Weights of a small image classifier: muon at rate 0.002, 36250 training examples.
Rows from block 4 of a small image classifier, named by matrix and row number. Rows with one number belong to one neuron. Each number is 128 + 32 x the weight over its row's rms, rounded and kept within 0 to 255. All counts start at 0.
After each neuron's rows are labels from the 100 images, of 14848, where the neuron reaches its highest value: "responds to" is what is common among them. Only what is clearly more common there than usual is listed. The data: dead-leaves pictures: piles of overlapping shapes. In brackets: how many of the 100.
# fc1: MLP up (model.blocks.4.mlp.fc1.weight, 256x64), inputs 0-63
# fc2: MLP down (model.blocks.4.mlp.fc2.weight, 64x256, transposed), outputs 0-63

fc1.11 [127 193 112  67  61 102 153 181 114 192 129  96  53 155 194 126 111 134  98 115 177 162 126 142  76 122 120  98 111 108 122 147  65 101  98 143 102 115 155 152 127 147 140 149 154 173 154 119 129  62 122 148  95 180 114 132 140 118 109 142 138 128 154 126]
fc2.11 [129  82 101 185 150  78 144 168 102 106 147 137  94 151 150 174 141 130 162  86  87 123 136 124 131 187 159 115 143 161 114 113 112 118 138  78 109 123 131 122 141  99 154 121 149 126  69 175 112  99 133 146  87 204  49 113 135 176 130 205 111 127  81 140]
responds to: textured (83); large pieces (75); pastel (39)

fc1.40 [150 139 139 123 152 161  89  97 181 135 171 181 149 184 113 131  88 129  83 138  86 158 167 186 142 175 148 109 108 121 186 161 115 146 140  83 132 108 108 124 142 170 136 183 151 153 114 138 194 177  93 107 150 142 116 103 162 117  94 197 126 156  83 130]
fc2.40 [128 121  91 142 171 151 157 208  40 121 135  94  99  92 125 173 146 154  96 121 114 160 107 167 129 142 134 129 111 114 146 125 131 101  63 123 161 163 115 139 131 166 140 162 161  73 198 132  73  79 144 124 133 157 127 140  98  86 108 109 146  57 131 124]
responds to: earthy (40); dark (36)

fc1.163 [137 147 178 149  91 162 115 134 126 106  94  95  42 103 131 148  85 110  87 152 116 117 108 158 142 135 143 130 185 115 131 127 211 123 131 132 143 191 148  67 114 119 132  61 121 110 148 207  99 198 153 137 151 144  91 102  95 126 134 118 115 112 120 107]
fc2.163 [136 163 149 176 108 184 169 183  92 161 111 203 140 110 124  81 119 111 126 117 123  85 129 143 105 150 102 105 173 110 134 186  84 164 140 111 151 166 164 123  99  58 156  68 153 142 118  90 154 122 117 134 106  71 152 119  92 135 168 111 151 101 173 107]
responds to: small pieces (64); grey (43); ring (29)

fc1.60 [135 108 142 103 163  72 156 232 136  91 178 162 120 149 122 144 131 134 142  92 132  60  97 117 115 143 175 159 119  95  77  96  82 111 136 116 149 132 152 156 126 101 120 121  81 101 143 143 107 131  76 102 159 157  94 137 124 151 143 154  39  96 147 148]
fc2.60 [116 147 129 176 128 149  98 129  87 121 200 136 158 142 165 133  98 116 119  61 156 117 117 150 115 128 152  71  79 144 167 224  89  95 131 107 102 133 135  94  86 129  87 104  74 142 149 146  67 130 146  83 118 104 137 140 128 119 111 125  82  97 119 191]
responds to: dark (46)

fc1.33 [145 145  94 180  88 126 168 128 125 135 143  92  87 104 189  86 173 140 151 169 153 118 156 130 107 119 150 165 117 192 212  54 152 141 129  95 120 135  95 169 167 182  88 130 105  98 185 134 125 122 169 159 135 120 178 108 147 114  94 136 132 147 147 128]
fc2.33 [116 165  91 150 116 122 143 169  83 146 126 153 132 112 143  68  86 121 134 114 115  85 162 152  91 162 106 177  81 211 203 137 152 159 143  81 114 135 131 106 123 139  73 177 131 149  51 121 121 139  97 130 157  99 122  89 112 167 174 106 133 106  99 117]
responds to: small pieces (60)

fc1.217 [130 134 145 121  80 168  63 105 123 147  46 102 163 126 158  88 137 126 136 153 116 126 117 157 157  94 124  73 108 122 100  96 135 115  79 123 117 171  93 138 143 177 132 127  70 100 146 102 134 102 122 145 112 118  77  96 210  87 124 169  97 121 142 204]
fc2.217 [198  99 149 111 158 103 134 145  98 124 108 118 138 191 168  41 161 143  93 169 106 173 150 127 182 136 139  92 164 149  95 118 110  73 139 129 115 117 144 142 111 183 128  95  56 185 133 127 118 124  61 138 148 102 131 106 165 155 142 119  98 123 143 159]
responds to: mixed sizes (81)

fc1.234 [189 168  89 118  98 120  97 145 145  86 100 130 131 112  85  94 134 138 114  89 138 125  70 164 151 132 118 115  58  62 199  84 202 161 147 100 117 168 108 159 147 147 117 111 129 104 103 148  90 119  64 126 161 104 116  99 148 103 149 152 158 122  90 139]
fc2.234 [183 101 206 129 171  58 124 157 106 115 115 137 114 125 130 146 150 128 104 143 124 116 167 147  66 132 156 137  95 161  98 154 108  85 109 160  70  60 105 131 179 105 133 126 117  93  81 176 161 115 211  84 127 107 161 153 121 106 147 135 121 132 144 116]
responds to: dark (32)

fc1.37 [189 140 133 141 159  95 159 121 117 121 150 137 150 140 159 129 122 122 153 122 181  91 161  75 152 197  85 126 149 156 125 114 189 105 122 164 131 101 101 101 163 151 117 131 166  89  94 174 134 126  61 110 161  60 108 117 179 188 101 112 131 108 185 153]
fc2.37 [113 203 148 167 161  76 133 172  93  98 163 133 162 109 147 151  99 127  87 108  86  75 110 131 174  87 162 149 131 181 132 102 131 118  89 141 146 132 175  71  75 135 174 119 100 157 186 143  68 148 159 156 156 152 174 135 140 128 116  95 108 106 119 125]
responds to: dark (50)

fc1.93 [138 164 109  95 142 114 119  79 128  80 139  89 123 170 114  83 163 141 144  71  69 127 144 157 123 121 120 131 148 108 127 154 151 104 128 149 136 112 184 118 157 191 103 113 102 152 108 164  85 122 190 184 206 166  88 110 142 124 109 142 177  65 161 146]
fc2.93 [116 113 167 144 125 147 178 140 101 107 110  89 128  61  85 235 166 156  91 130 178 140 127 109 143 126 145  61 165 116 117 183 142 109 125 115 121  81 105 138 177  75 159 182 143 113 133 140  97 128 161 116  96 131  86 137 174 132 109 146 127 129  86 112]
responds to: pastel (39)

fc1.245 [167 143  86 111 151 114  91 141 162 122 129 136  96 169 134 144 149  93 131 119 133 114 160 114 156 155  51 106 123 171  93 162 143 136 114 198  72  79 121  75 113 122 110 143 130  91 215 127 121  77 108  89 120 140 146 146 110 159  58 118 109 116  70 100]
fc2.245 [103 113 138 132 148 148 135 143 151 128 212 118  84  57 162 102 112  97 143 134  73 127 167  58 104 133 138 142 155  63  85 141 137 159 138 160 101 130 164  86 132  90 141 109  81 129 143 175 115 120  97  51 110 165 158  97 137 155 132 142 131 109 104 181]
responds to: grey (85)

fc1.106 [108 173 182 145 131 155 103 162 120 144  59 124  95 157 149 106 143 127 148 207 135  99 165  91 108 155 207 122 149 123 104 112 133 161 119  99 103 137 185 154 152 169 106  61 148 123 129 162 108 154 128 150 138 103  73 128 106  48 159 157 149 142 135 125]
fc2.106 [124 111 122 170  86 123 165 153  78  92 123 178 106 148  98  67 152 111 113 176 132 106 111 171 136 151 146  72 214 130 121  90  59 133 103 131 138  74 125 140 161 101 164 125  86 161 157 153 104 162 126 141 129 108 131 116  90 131 117  99 158 186 181 100]
responds to: ring (27)

fc1.188 [113  73 125 144 175 139 125  51 123 137 192 107 159  98 146  98 118 166  60 120 119  74 126  64 130 171 138 159 168  56 123 103 136 114 137  93  56  98 137  72 123 152 134 107 114 148 140  90 112 152 118  90 137 143 150 139 166 115 150 149 135 168 123 157]
fc2.188 [141 130  80 185 157  90  86 121 150 102  93  93 153 142 114 128 157 135  91  98 137 102 108 123 183 147  79  71 116 148 168 132 119 185 107  73 117 107  93 118  86  97  98 168 142 110 162 198 110 109  55 117 134 133 126 180 140 117 105 121 183 168 109 150]
responds to: shaded (85); earthy (50)

fc1.110 [135 206 140 120 173 194 126  80 109 124 145 141 154 143 138 127 149 147 152  94 156 134 111  95  94 116  65 132 157 132 153 127 165 134 153 115 160 154  97 188 131 142 152 135  98 116 133 118 171 153  71 121 157 124 112  59 132 153 122  64 146 227 121 138]
fc2.110 [157 108 161 143  60 103  95  67  93 121 123  90  95  93 122 136 138 142 108 111 142 145  55 151 114 129  98 108 122 127  95 164 114 127 132 129 158  88 173 126 155  90 128 204 204 158 178  94  99 105 162 121 161 116  87 123 110  72 135 192 127 112 126 136]
responds to: textured (76); large pieces (65); dark (44)

fc1.24 [109 110 178 141 124 155 107 184 162  96 109 147 107 140 100 123 118 108 105 102 106 141  82 226  56 124 141 126 105  99  84  84 137  96 133 177 173 196 132 122 108 117 112 109  90 114 158 109 141 142  86 164  80 105 125 149 147  88 159 139  63 123 146 122]
fc2.24 [113  83 128 144 180  85 106 118  98 155 125  95 157 105  98 109 148 120 122 155 142 148  99 158 160 156 161 100  80 112 143 151 132 107 116  98 127 165 110  66  69 158  86 123  77 107 108  54 112 157 126 169 178 139 168  91 127  89 147 129 154  37 102 127]
responds to: grey (34)

fc1.189 [148 133 149 175 154 203 105 125 105 126 115 102  96 148 103 134 119 147 175 135 123 128  76 110  93 122 106 131  58 178 117 167 124 187 153 126 138 151 108 155 116  85 141  63 153 167 163 177 107 121  89 139 159 125 135 196 181 141  73 149 183 147 122 136]
fc2.189 [132 140 125 138 134 246 129  86 129 164 144 129 171 151  74 128 124 112 130 166 105 116 189  75 136 122 122 120 146  82 113 101  87 153  98 165 164 144 165 140 154 111 147 116 152  89  84 125 152  56 128  67 103 157 134 114 142 121 108 177 104 154  95 109]
responds to: shaded (79); warm (34)

fc1.58 [123 110  60 136 235  91 147 110 165 124 214 140 116 110 109  97 149 115 133 152 190 111 138  52  97 139 145 166 112  79 146 142 162 113 117  97 148 108 142 134 151 127  96 120 110 121 118 184 170 166 110 156 122  99 115 131 164 165 134 136 122 154  92 113]
fc2.58 [169 146 182 110 111 134 129 172  82 167  95 110 136  97 154 179 120 137  83 124 118  99 119 149 178 126 136 116  88 113 104 144  86 179 115 109  51 158 149 155 133 147 177 139 184 161 165 125 138 108  53 136 100  93 101 164 157 138 101  64 110 149 153 156]
responds to: warm (37)

fc1.57 [179 184 143 140 176 106 173 123 115 102 210 153 107  92 142 166  95 164 116  89 108 181 102 133 126 143 129  66  44 137 101 124 150  82 107 137 138 129 114 148 134 144 133 126 109 163 132 131  85 103  96 134 139 112  89 128  79 155 199 152 176 122 149 146]
fc2.57 [121 116 137 133  99 101 182 131  97 115  94 108  98 182  92 108 210 131 113 137 138 161 157 159 117 151 129  91 171 130  88  68 125 154 124 142 144  99 111 209 172 130 151 143  82 175  95 109 135 134  91  88 176 129 116 128 197 155  76 103 122 160 126 154]
responds to: large pieces (81)

fc1.115 [129 123 116 142 181 135 177  78 145 142 206 119 143 114 120 113 126 188 125  76 130  79  93  64 136 151  89 132 158 148 141  90 152  70 127  86 110 143 163 178 160 159 134 142 112  79  74 139 138 121 130 118  82 128  63 150 156  87 158 141  84 133 107 125]
fc2.115 [115 118 168 143 168 142  60 112 131 101 129 128 115 106 139 140  98  99 138 119 141 117 122 174 146 106 129 110  94 113  23  93  70 133 138 126 159 141 151  89 102 100 194 148 130 174 201 170 130 132  77 164 138 126 144 150 146 139 111 164 142 151  97  54]
responds to: textured (97); large pieces (87); warm (32)

fc1.229 [112 139 145  70 101 110 113 131 124 172  94 140 110 184 108 168 146 145 165 122 166  92 137 119 180 180 184 181  96 151 134 100 134 183 189  98  75 116 100 144 151 138  80 140 170 118  60 119 106 118 157 144 157 163 101 124 152  84 106 130 107 103  85 161]
fc2.229 [ 88 110 131 159 126  83  94  95  92 116 109 134 130 155 116  71 166 122 162 163 139 139 118 108 124  58 144 173 118 122  95 145 101 161 167  89 152 105 121 199 111 119 104 183  94 139 112 156 144  72  67  88  68 170 109 126 105 147  91  98 136 170 162  89]
responds to: dark (36)

fc1.125 [136 121 130 173 105 134 158 147 122 126  68 148  93 134 144 152 187 149 117 113 160 152 118 138  93 185 112 123 100 131 169 116 131 168 108 194  90 163 148 100 107 110 159 153 186  56 160  98 129 133 165 114 127 189 100  84 159  64 135 103 142 107 149 192]
fc2.125 [ 89 177 164 110 119 120 136 122 120 158  79  79 190 100 111 146 157 190 161  92  91 140  79 121 152 122 174 184 137 134 105 204 132 124 100 131 161 158 173  90 103 140 102 124  95 132 125 131 134 163  85 114 121 143 109 190 107 179 168  74 134 138 138  96]
responds to: warm (32)

fc1.250 [173 145  88 156 116 113 142 153 115 149  68 134 108  89 136 128 120 144 150 160 115 128  78 159 119  89 153 156  56 185 128 145 112 146  85 106  70 108 178 120 120 107 114 115 174  89 120 129 150 165  95 105 113  93 152 196  83  86  86 133 126 135  68 184]
fc2.250 [121 130 139 107 131 144  99 127 157 153 170 113 154 197 116 129 171  62 158 149 112  92 170 110 113 120  93 136 140 113 147 106 150 205 116 123 199 148 109 114  85 183 117  93 122  62 115 109 200 137 171 141 120 155 143  60 133 121 125  76 132 147 136 157]
responds to: shaded (84); pastel (46)

fc1.213 [130 111 138  59 155 131 103 171 102 163 128 112 114 174 113  93 120 127 171 116 119  85  74 173  71  97 107 152  63 106  77 115 153 134 153 199 132 171 167  89  73 130 128 114 120 116 147 111 159 125 101 127  68  86 127 147 113 140 133 123 122 117  52 144]
fc2.213 [ 87 126 143 173 113  70  84  76 184 185 138 147 149 105 186 153 140 143 128 128 120  90 189 130 119 123  99  73 130 174 163 183 101  86 132 118 154 159 103  93 111  82 151 160 127 126 151 135 136 171 163 132 139 171 122 187 137 104  89 136 147  74 134 158]
responds to: grey (50); flower (32)

fc1.0 [130 178 160 137 112 158 112 183 185 153 130 120  98 136 189 132 133 193 129 123  95 124 191 165 127 154 156 102 149 139  95 116 123 176 128 155  96 143 100  71 104 139  84  51 151 122 105 127 199 160 118 167 134  88 128 138 134 111 160  79 136  77 132 141]
fc2.0 [ 77 112  96 108 124 107 106 137 160 113 127 116 152 123  85  76 109  82 148 110 160 127 179 210 139 154 127 128 151 121 118 137  99 106 116  96  57 116 129 157 137  89  81 143 114 195 157 116 126 127 138 151  69 175  89 173 110 134 174 178  86  78 102 107]
responds to: earthy (56); ring (32)

fc1.65 [183 179 161 180 187 144 149 131 173  93 123 132 146 115 135  86  99 121  82  96 149  94 131  90 111 118 133 141 140 161 160 107 174 127 141 165 130 158 162 107 126 189 113 127 130 178 111 100  97  87 126 150 101 149 167  99 163  56 126 194 120 190 122  98]
fc2.65 [118 116 190 192 101  83  75 194  73 187 149 175 100 144 130 124  92 111 129 104  95 151 138 106 142 139 127  66 135 121  84 136  91 121  85 111  95 108  89  68  91 110 135 139 160 100  81  99 132 155 154  96 121 118 171 103  96 107 130 125 123 168 165 138]
responds to: textured (97); large pieces (86)

fc1.165 [107 106 143  78 150 129  74 153 137 136  49 181 129 141  83 146 124 166 142 132 152 138 157 121 173 118 113 117 121 134 115 114  74 117  63 149 154 166 139  99 127 193 176  95  45 109 109 103 117 137 164 119 132  92  71 126 164 105 131 169 119 133  90 173]
fc2.165 [207 162 182 118 177 126 144 100  73 129 111 136 161 155 171 114 156 136 105 144 110 123 134 132  58 119  91 184 134 101  85 195 137 126 116 121 116 152 177 161 135 132 181 142 100 122 117 147 117 103 146  97 118 168 159 132 174 111 103  97 134 110 113  42]
responds to: mixed sizes (88); dark (33)

fc1.214 [120 182 164 113 151 141 191  96  59 160 137 128 175 136 127 106 153 185 133 123 153 159 104 120 120 176 142  99  81 122 122 146 179 147 169 162  56 123 119 144 105 110 118  99 136  99 129 141  90 138 124  89 105 132  71 113 154 171  53 135 177 121 178 125]
fc2.214 [197 119 177  53  89 154 114 191 139 119 155 101 107 117 155 102 115 157 132 109 118 148 133 143  79  99  72 106 175  88  95  96 156 186 129 174 125  97  84 110 128  85 147 149 130  97 206 159 129 151 141 121 133 123 151 105  82 110  77 136 147 118 128 146]
responds to: large pieces (74); cool (43)

fc1.76 [137  88  77 202 113 102 146  97  57 155 127 138  98 220  96 111 124 140 105 127 161 108 142 175 100 150 133 168 130 171 118 137 154 168 158 120 132 142 154 148 120 100  81 103 108  83 126 123 176 166 137 139 121 133 126 141 110  56 184 129  78 113 147 153]
fc2.76 [ 94  56 136  74 146 129 151 116 109 112 195 112 114 112  81 135 163 126 110 179 114  90 123 136  97 118 177  99  84  93  50 108  85 138 117 112 166 137 102 143  99 160 117 123 115 106  91 158 111 147 153 209 105 140 119 159 107 178 135 192 120 121 132 161]
responds to: vivid (33)

fc1.178 [ 98 147 160 118 108 152 124 153 107 146 105  75 142 126 139 224 164 162 111 116 121 164 139 200 143 135 103  98 135 162  95  68  74 161 127 145 112 134 162 121 187 179 118 135  93 140  70 134 129 129 133 144  88  58 157  84 118 166 115 118 123 167 113 157]
fc2.178 [200  97 113 144 154 141 133 134 160  83 151 132 143  87 137 172  95  82 118 154 124 171 105 159 118  89 163 135 175 139 128 169 199 193 120 164 120 130 109 176 150 123  82 146  79 109  62 147 154  91 129 135 149 118 117  83 126 151 164  92 173 125  79 119]
responds to: dark (52)

fc1.251 [139 113  95 136  98 119 150 132 139 147 127 123  83 142 111 132 144  94 155  79 112 134 129 101 115 150  86 149  72 118 131 122  96  96 141 191 135 104 172 154 135 172  89 146  71 136 131 104 122  60  87 132 144  84  83  79 132  37 115  55 168  90 119 160]
fc2.251 [128 133 108  94 125 120 119 124 155 128 134 108 166 170 145  74 104 111 157 163 167 111 138 100  94 126 137 155 137 169  82 149 105 161 156  90  49 215 157  90 117  69  94 121 169 122 147  88 189  93 123 182 106 145 132  73 123  90 147 132 135 116 147 168]
responds to: grey (52)

fc1.64 [101 146 130 134 152 148 186 174 140 164 168 138 118 157 163 143 149 164 136 108  83 188 138 119  65 179 185 148 182 164 129 103 144 199 132 134 146 173 148 102 118 125 149 111  97 164  97 154 105  81 192 166 102 100 120 152 153 151 153 109 117 109 178 106]
fc2.64 [157  97 149 120 121 157 138 139 124 162 121  92 135 147 136 147 173 147  93  78 103 128 181 114  59 120  73 126 124 156 119  97 166 103  99 171 117 116  58 172 166 114 128 150 110  79 105 111 167 113 116 165  84 179  63 116  81 145 109  89  90  88  81 131]
responds to: shaded (85); pastel (34)

fc1.92 [110 146 116  76 122 136 110 112 164  64 115 143 120 146 170 115 137 114 133 130 134  94 113 137 113 197 134 163 129 130  95 144 210 152  85 183 123 154  97 147 115 135 142 205 157 158 203 135 106  95  88 151 104 134 118 118 157 133  63  64 115 167 119 118]
fc2.92 [ 73  73 207 122 108 166 128 109 119  66 119 134 143 142 128 154  93 109 151 182 149 106 153 140 104 149 156  80  92 156 154 154 139 191 109 125 134 175  92 138 132 182 143  94 104 100 126 118 140 183 167 113  76 165 112 137 142 143 173 135  97 146  93 186]
responds to: grey (40)

fc1.48 [180 165  99 132 169 111 165 161  93 102 148 117 132 121 163  94 139 115 139 111  93  88 102  93 155 116 127 161  99 105 145 138 226 111  80 118 131  60 169 143  74 121 124  95 160  75 126 168 162 120 140 130 178 118 160 149 181 133 144 132 132 114  78 177]
fc2.48 [100 213 120 245 138 110  87 120 113 182 115  80 139 144 134 145 149 168 131 116 106  97 129  77 148 117 149  48 138 111 120 135 142 134 123 103 127 129 168  99 147 120 128 162  98 126 129  75 138 162 135  92  87 170 131 134 135 126 189 134 120 157 103 161]
responds to: pastel (37); warm (33)

fc1.220 [ 62 136 107  97 164 140 122 226 178 139 123  79 133 151 131 175 129 148 137 186 130 146 104 137 123 121 101 101 128 172 100 138 125 158 147 149 107 121 147  96 107 139 102 187 111 185  80 100 163 130 140 194 158  99 174 171 119 133 102 182 107 141 145 102]
fc2.220 [167  86 186 157 141 137 151  73 111 176 147 126 130  81 232 109  77 128  92 112 176 120  78 113  84 134 110 137 130 150 134 168 117 131 124 140 142 121 123 188 112 105 175 123 184 102 141 125 178 144 168 109 113 130 169 138 127 125 173 169 164 138 107 154]
responds to: shaded (81)

fc1.116 [147 152 114 144 151 166 127 118  78 154 168 159 135 133 111 144  99  96 147  83 133 129  89 145 147 131 116  76 144 129  97 154 151 135 196 200  84  83 163 159 150 169 121  90 108 135 111 190 104 183 154 122 118  78 116  71 197 156 128 105 100  78 118 134]
fc2.116 [129 166  82 136  99 163  99 141 140 122 156 163 181 144 132 109 138 143  60  55 166 121 103 162 102  95 156 103 114 154  69 126 159  67 115  80 148 125 187 133  72 104 152 178 129 132 117  98  67 155 116 133 121 123 117  74 121 119 174 135 109 174 147 147]
responds to: pastel (43); cool (36)

fc1.103 [ 80 202 109 147 137 144  83 129 178 140  97 148 108 150 123 143 111 166 113  78 153 172 133 104 146 158 181 168 171 120 103 114  93 122 133 144 219  75 109 128  91  70  87 122 114 182 134 132 148 161 121  91 111 124 103 140 117 118  68 124  82 127 152 146]
fc2.103 [111 139 142  98 134 118 146  29 102 142 122 125 115 152 145 114  53 100 153 155 151 156 136 161  65 156 131 152  73 148 145  93 202 135 113 135 113 129  58  73 133 148 141 136  81 122 133 144 105 137 132 152 143 156 117 145 110 147  68 202 134  98 114 111]
responds to: grey (70)

fc1.224 [184 135 144 152 170 123 163 168 126  88 107 192 127 140 126 177 150 105  84  98 126 128  93 125 125 114 157 144 155 133  67 150 168  92 142  56 181 129 105  61 116 194  65 122 122  89 146 122 111 119 126 157 113 130 145 120 162 165 116  88 153 166  84 135]
fc2.224 [105 126  85  44 116 122 112 131 108 166 105 103 155 143 165  66 101 117 156 152 144 121 103  84 180  64 144 127 156 114 153 133 105 119 150 125  93 115 119 100 183 105 128 128 142 160  71  96 127 107 161 104 184 193  94 170 131 121 136 160 109 121 208 111]
responds to: pastel (33); bar (27)

fc1.62 [134 101  87 111 171 198 113 107  95 133 133 151 114 110 179 175 142 157 107 167 120 110 144 180 197  96 137 126 117 130 147 117  77 119  96  76 114  97 141 184 118  81 134 151  84 135 154 167 110  96 122 142 122 123 135 153 113 182  93 106  71 173 162  64]
fc2.62 [163 153 127 108 131 117 133 136 159 184 205 119  80 145 115 133  87 170 127  79 104  49  96 153 123 129 127 133 110 122  75  91 110 113 133 128  91 128 202 140 190 173 111  96  99 177 155 123 102 115 102 129 149 186 139 165 144 109 161 157 168 146 109 162]
responds to: large pieces (75)

fc1.8 [140  94 130 129 121 152  98 160 112 112 201 179  86  13 106  70 133 144 111  85 141 136 151 114 108 129 132  96 197 103  95 128 152  90 157 132 110 164 110 174  99 152  92 136  91 127 149 123  91 162 113 117 125  52 125 129 140 143 125 130 117 136 175 130]
fc2.8 [135 144 143 137 103 111 112 112 118 115 176 124 169 181 148 118 129  49 110  93 193 121 100 135 101 116 133 162 121 155 103 121 140  98 158 154  99 182 148 151  97  95 116 103  99 166  56 181  97 132 164 146 122 156 148 186 107 137 123 135 103 212  68 140]
responds to: earthy (34)

fc1.87 [183 146 118 126  87  99 167 113 128 146 187  83  89 170 115 123 148  82 117  99  77  90 120 124  49 143 133 177 168 151 126 162 145 125 166 170 133 178 127 127  38 142 112 141 126  55 154 122 158 117 106 123 142  98 148 115 118 140 134 172 140  85 109 111]
fc2.87 [154 136 123 128 121 143  75  99 153 163 121 105 123 149 138 135  51 178  90 125 173 170 109 139 190 149 107 129  64 169 130 151 156 108 173  98  99 159  97 162 168  95  99  85 135 140 169 125  96  96 125 139  84 145 126 178 198  97 131 115  88 144  95 162]
responds to: shaded (94); pastel (49)

fc1.31 [110 207 141  99 114 141 134  98 105 152  97 145  76 111 141  73 158 129 126 115 181 113 135 135 155 106  74 115 110 148 107 110 128 128 137 165 104 153 141 162 122 140  59 145 140  87  93 130 211 118 103 148 107 165  99 102  82 140 169  79 134 147  43 150]
fc2.31 [128 124 131 162 146  98 156 105 134 194 103 156 119 138 139  88 111 181 149  97 131 155  97 150 182 116 100 133 146  78 169 164 176  88  83 133  98 169 141 135  96  65 179 141  95 153 126 118 130 121 204 100 127 156 177 157 117 127  79 183 170 132  92 139]
responds to: pastel (40)

fc1.184 [104 126 153 164 166 111 101 122 100 135 125  70 143 176 115 143 121 140 107 135 145 103 137  91 107 130 186 176 171 121 137  90  97 119 112 135 152 117 136  66 161 133 158 153  71  75 165 132  88 136 124  88 210  57 134 148 137 109 133 106  97 110 186 187]
fc2.184 [143 108 143 115 186 200 114  89 121  98 193 117 105  94 123  88 105 116 168 195  83 137 106  93 143 145 167 160 150 152  74 113 168 113 151 158 134  95 129 106  93 126 119 125 155  85 113 176 114 127 188 128 124 131 139 123  90 115  72 172  87 133  70 157]
responds to: dark (45)

fc1.139 [124 108 141 160 157 127 106  77 150 102 119 158  92 134 161 161 107 130 161 138 122 128 176  68 179 107 178 103 148 141  82 140 114 120 164 139 122 116  95 177 107  69  72  95  76 105 153 122 113 162  64 111 143  99 103 193 107 185 148 160  80 141 108 101]
fc2.139 [135  52 111 109  64 157  99 201 129 172 111 134  96 134 151 157 151  91 105 102 137 111 135  98 126 100 159 132  55 175  78  87 128  94 113 141 113 172 121 141 108 134 119 142 117 106 120 147  72 100 158 109 105 164 116 150 141 108 116  38 118  83 165 131]
responds to: dark (45)

fc1.209 [153 134 118  67 158 136 166 165 133 141  82 154 130 120 164 153  86 121 122 157 109 189  87 156 192 152 147 164 176 122 159 116 129 157  97 145 141 111 167  88  60  94 128 124 110 160 164 177  91 147 140 123 181 145  94 157 151  91 124 171 104 199 111 111]
fc2.209 [112 116 141 170  65 137 105 149 101 155  67 151 157 162 135  64 145 125 140 156 110  63 139 126  65 129  96  78 104 117 124 153  80 151 102 155 113 103  77 108 159 124 114 139 162 111 104 135 146 124 100 126 127 128  65 115 157 146 176  37 145 142 159  89]
responds to: small pieces (63); ring (34)

fc1.14 [110 134  76  73 109 128 109 116  98 115 133 102  45 134 140 145  57 122 133 114  97 115 107 113 128 113 129 108 177 105 117 120 162 104 152 109 127 164 145  77  85  72 149 151 117 103 162 114  63 132 149  55 189  90  95  73 146 167  95 106 153 132 138 138]
fc2.14 [125 114 125 166 156 183 130  23 137 113 114 169 169 161  97 109  94  64 194 179 122 116 154 152 162 107 171 132 123  94 174 148 112  94 103 110 110 128 132  80 170 167 111 140 152 142 148 102  90 102 146  82 168 109 151  86 128 107 141 130 116 118  95 151]
responds to: small pieces (68); vivid (32)

fc1.109 [148 135 158 135 146 110 115 195 180 151 154  98 106 166  95 147 105 145  85  97 122 104 122 157 107 142 150 159 175 100 188 203 145  81  94 149 104  85 115 169 138 153 159 147 116 145 147 121 142  96 172 148 186 177 187 151 150 122 110 118  69 132 155 161]
fc2.109 [167 149 123 156 178  63  79 109 125 107  87 189 191 111  47 133 113 134 119 119 180 171  69 112 126 110 132  86 104 139 146 109  99 125 164 107 182 100 153 146 124 112 106  77 160 141 115  71 159  96 142 138 166 130 126  98  90  91 143 136 105 139 140 105]
responds to: textured (99); large pieces (88); earthy (47)

fc1.119 [126  92 126 106 117 141 151 155 180 137 125 112 124  94 116  95 120 155 129 141 134 126  87 157 130 134 135 175 135 110 121 173 150  89 132  83 165  73 130  64  28 191  75 108 135 116 160 123 116  94 118 152 131 135 112 125 105 128  90  91  64 131 105 212]
fc2.119 [156 113 133  87 180 120 163 151 150 106 117 151 199  56 148 112 141 117 104 166 139 134 128  73  88  67 101 127 134 160 172  75 121 137 157 112 139 115 168 117 165  90 104 175 156 138 148 158 130 114 193 142 102 139  84 161 171 133 114 126  49 142 109 123]
responds to: grey (38)